python train.py --horizontal_flip=true --num_classes=5 --widths=[64, 64, 128, 256] --blocks_per_level=3 --attention=false --upsampling="pixel_shuffle" --beta1=0.9 --eps=1e-08 --batch_size=64 --warmup_steps=420
Rows from block 11 of a small segmentation model, named by matrix and row number. Each number is 50 + 15 x the weight over its row's rms, rounded and kept within 0 to 99. All counts start at 0. After the name is the row's rms in percent of the matrix's.
Before each channel's rows are labels from the 100 images, of 14976, where the channel reaches its highest value: "responds to" is what is common among them. Only what is clearly more common there than usual is listed. The data: simulated stained blood smears. In brackets: how many of the 100.
# conv: 3x3 conv (model.decb.0.0.conv.weight, 128x256x3x3, standardized in use, each kernel summed), inputs 37-73

responds to: ovals (32)
conv.40 072:76 41 27 33 58 43 31 68 37 57 65 53 26 55 50 42 59 56 49 64 51 62 57 40 51 55 60 38 63 32 48 36 64 59 36 60 35

responds to: crescents (37)
conv.51 085:36 69 69 52 69 71 55 36 52 23 15 64 79 62 64 71 69 54 67 44 60 27 55 65 65 24 70 58 57 65 38 41 61 61 61 55 66

responds to: crescents (33)
conv.0 107:20 73 79 68 42 57 78 22 73 59 17 43 81 60 32 37 61 28 58 13 34 51 30 45 43 29 44 78 35 57 87 79 33 42 72 22 79

responds to: kidney-shaped nucleus (33)
conv.37 093:23 81 88 51 50 53 87 09 55 65 29 41 81 76 38 35 57 36 53 25 35 65 36 45 41 36 45 97 37 57 85 77 40 42 66 28 77

responds to: crescents (36)
conv.102 113:22 64 85 63 44 52 82 25 68 49 28 42 78 50 37 49 48 27 57 20 38 51 39 43 40 40 44 81 33 57 89 87 42 41 65 26 81

responds to: crescents (37)
conv.18 093:23 67 90 56 49 52 83 25 77 59 10 47 78 59 37 58 48 24 59 16 41 47 32 44 46 33 45 74 34 66 85 83 36 44 67 29 77

responds to: no large cell (37)
conv.76 105:34 53 66 48 34 47 67 44 52 78 50 31 58 57 30 26 42 35 44 34 26 69 22 41 33 50 35 52 27 47 59 66 27 32 52 35 58

responds to: no large cell (41)
conv.34 084:18 60 89 62 32 57 83 29 73 69 25 36 80 54 32 40 47 27 48 22 27 57 22 47 37 39 39 72 28 55 67 74 24 38 62 31 77

responds to: kidney-shaped nucleus (35); crescents (33)
conv.86 133:23 75 86 75 50 67 79 13 75 46 10 49 86 56 43 50 61 33 67 22 43 39 42 53 51 21 51 85 40 71 83 76 42 49 79 29 84

responds to: crescents (32)
conv.124 096:26 51 73 52 38 52 74 31 67 49 23 41 59 35 31 48 42 21 48 21 39 49 32 41 41 44 42 64 29 56 71 75 33 38 51 29 70

responds to: crescents (32)
conv.120 114:31 77 76 60 46 50 76 26 53 63 30 41 79 56 40 35 57 33 51 24 34 57 32 44 45 36 48 79 39 54 89 73 36 45 64 25 77

responds to: ovals (33)
conv.23 061:38 48 55 46 70 54 55 35 66 28 38 61 50 35 62 66 60 43 66 39 56 40 58 54 63 52 63 56 54 70 56 62 57 54 61 48 55

responds to: no large cell (38)
conv.98 097:31 55 65 48 33 44 73 39 47 80 46 31 61 54 28 24 43 32 43 29 24 67 23 35 30 49 35 61 25 45 69 72 25 27 54 29 62

responds to: crescents (35); kidney-shaped nucleus (34)
conv.117 134:24 77 84 76 51 64 80 14 68 48 17 49 85 56 42 48 63 31 68 21 43 43 41 52 51 26 51 83 40 69 84 76 41 48 79 28 79

responds to: ovals (33)
conv.12 056:49 67 54 48 59 49 55 25 62 44 41 52 74 65 39 51 63 56 55 43 50 54 60 48 54 42 53 85 54 56 62 49 63 57 58 48 70

responds to: ovals (35)
conv.126 092:30 68 83 65 63 75 69 31 63 32 01 60 88 66 55 63 68 40 72 31 52 24 47 65 60 20 63 60 47 71 51 56 47 57 68 42 73

responds to: ovals (35)
conv.28 049:36 52 71 48 73 46 50 46 67 23 03 64 45 59 64 78 60 48 56 36 68 16 60 44 51 36 62 51 56 80 52 57 62 54 47 60 40

responds to: kidney-shaped nucleus (36)
conv.112 118:20 75 90 62 52 63 86 14 65 52 20 47 92 68 46 47 63 35 63 22 41 49 37 54 50 24 47 92 36 67 81 77 41 48 75 29 87

responds to: no large cell (50)
conv.122 106:35 55 62 44 29 39 69 42 45 81 52 25 56 54 27 22 39 31 37 31 21 68 21 33 28 51 28 56 26 43 68 70 22 24 52 29 58

responds to: no large cell (43)
conv.19 105:35 53 62 43 33 41 68 43 40 81 56 28 56 53 30 23 40 35 40 34 25 69 25 36 31 55 33 56 29 43 67 68 26 26 50 34 58

responds to: kidney-shaped nucleus (39)
conv.49 098:24 72 92 61 56 64 90 17 71 51 12 47 86 62 46 55 59 38 64 20 43 37 36 54 49 26 47 82 42 67 82 82 44 48 71 30 86

responds to: crescents (39)
conv.99 113:19 75 95 66 50 62 88 14 75 57 14 44 86 61 40 40 61 33 62 19 37 50 34 49 49 29 49 85 35 66 84 80 37 45 76 26 83

responds to: no large cell (41)
conv.113 105:29 55 68 48 33 44 72 39 47 76 48 31 61 51 29 26 42 31 43 29 27 64 25 38 32 51 35 60 26 48 70 75 25 27 54 31 62

responds to: no large cell (54)
conv.24 109:32 54 63 44 32 43 69 42 44 81 50 28 58 55 29 24 40 32 41 33 25 70 25 35 31 51 32 56 27 44 67 68 25 27 51 33 60

responds to: ovals (35)
conv.9 065:41 46 55 46 69 57 59 36 42 39 27 52 69 64 57 60 52 49 63 48 55 39 52 56 52 44 53 55 51 61 53 58 58 51 57 48 57

responds to: ovals (32)
conv.127 062:36 53 73 35 45 65 60 57 18 38 50 59 65 57 62 61 42 50 36 50 56 49 50 58 40 41 53 64 56 23 42 56 52 47 46 55 58

responds to: crescents (32)
conv.83 098:33 50 62 53 42 47 70 32 67 62 33 39 63 47 32 41 43 26 47 26 40 53 37 34 36 49 42 66 36 54 75 74 39 39 59 30 64

responds to: no large cell (35)
conv.92 106:36 52 61 43 35 41 67 44 41 79 58 30 54 55 30 25 42 35 41 35 27 70 25 35 34 55 33 54 28 43 67 69 27 27 49 34 57

responds to: no large cell (40)
conv.17 101:37 55 62 48 37 46 66 47 52 79 52 31 56 58 29 23 46 33 46 34 27 71 25 40 35 54 36 52 27 46 65 69 26 31 50 33 56

responds to: crescents (32)
conv.47 111:25 67 80 60 48 50 88 20 63 60 27 41 74 48 35 43 47 25 52 18 38 53 37 43 44 42 40 81 37 55 99 88 36 39 68 22 76

responds to: ovals (34)
conv.59 061:42 48 72 43 60 60 58 51 58 26 33 60 41 29 59 61 44 37 66 47 59 34 59 47 62 49 49 53 54 55 47 53 57 54 45 49 53

responds to: no large cell (43)
conv.89 119:37 51 59 43 34 42 65 46 46 81 61 32 53 56 32 24 43 39 40 38 27 74 25 38 34 58 36 52 30 43 62 67 27 29 49 36 56

responds to: ovals (32)
conv.14 061:48 60 54 46 49 54 53 39 34 45 58 48 72 81 55 54 63 51 70 60 47 48 59 47 48 42 50 60 56 63 48 50 53 46 51 55 59

responds to: no large cell (40)
conv.29 098:30 57 64 47 28 41 71 42 49 80 50 24 59 54 25 24 41 28 41 27 21 66 23 34 27 49 28 57 24 46 69 71 21 24 55 27 58

responds to: no large cell (58)
conv.94 115:32 56 67 47 34 45 71 43 52 81 53 31 59 56 28 24 46 33 44 30 25 73 23 39 35 52 37 56 27 48 67 73 25 30 53 32 60

responds to: crescents (32)
conv.4 100:22 64 83 56 49 50 88 23 65 55 23 38 76 59 36 46 50 28 50 18 37 50 30 40 41 39 44 68 34 57 85 85 33 40 61 23 76

responds to: no large cell (43)
conv.65 101:33 57 65 49 35 47 68 44 55 78 50 32 59 57 31 25 46 33 45 30 26 71 23 41 35 50 37 56 29 48 66 69 28 32 53 33 61

responds to: crescents (34)
conv.62 093:25 55 92 48 48 54 87 19 63 65 32 38 79 62 40 45 45 32 48 26 37 52 37 43 32 39 38 83 38 54 84 81 40 43 62 28 84

responds to: no large cell (65)
conv.6 110:32 59 68 50 33 46 73 42 57 80 45 30 61 56 27 24 45 31 44 28 24 70 22 40 34 48 35 59 27 49 70 72 24 31 56 29 61

responds to: kidney-shaped nucleus (34)
conv.25 103:29 80 81 70 63 72 72 13 62 35 09 58 81 63 56 58 68 43 69 29 51 30 46 63 61 13 61 77 46 74 73 70 50 55 76 35 79

responds to: crescents (35)
conv.97 110:19 68 91 64 51 57 94 16 61 59 23 42 85 63 45 43 52 32 58 20 33 50 35 47 45 38 42 84 34 61 86 86 34 42 69 25 89

responds to: no large cell (66)
conv.66 104:19 67 90 70 42 60 88 19 77 59 13 40 86 55 36 42 53 28 59 15 32 48 28 48 42 28 43 86 33 65 83 80 32 42 73 23 84

responds to: no large cell (32)
conv.44 092:23 60 74 58 33 51 77 36 56 69 38 34 68 53 29 29 46 27 48 22 27 58 23 39 34 43 35 68 26 53 76 79 25 28 61 26 68

responds to: no large cell (36)
conv.84 094:24 61 77 56 34 51 80 35 59 71 38 33 68 53 28 31 46 27 49 21 25 61 23 40 35 45 38 67 24 56 74 79 24 30 60 26 68

responds to: no large cell (46)
conv.71 097:29 60 71 55 30 46 77 37 56 75 42 27 66 56 26 27 44 28 45 24 20 63 20 38 29 46 32 65 24 52 75 77 22 28 59 24 65

responds to: no large cell (38)
conv.36 094:31 55 64 46 37 45 66 47 49 77 51 33 55 57 31 22 47 34 44 30 27 71 23 40 36 51 38 50 27 47 65 72 26 29 49 34 55

responds to: no large cell (44)
conv.78 107:31 57 69 49 33 46 72 41 52 79 49 32 62 57 30 24 44 33 44 30 27 71 24 41 34 48 36 59 28 49 66 71 25 31 56 30 63

responds to: no large cell (49)
conv.1 104:29 57 69 50 28 44 73 39 52 78 46 25 61 55 26 25 43 28 44 25 20 65 20 36 28 47 31 59 23 49 71 75 21 25 56 26 61

responds to: kidney-shaped nucleus (38)
conv.125 122:18 74 87 67 46 64 88 15 70 52 17 46 91 64 45 46 59 34 61 24 40 45 37 53 50 26 49 85 36 68 79 78 39 46 78 30 87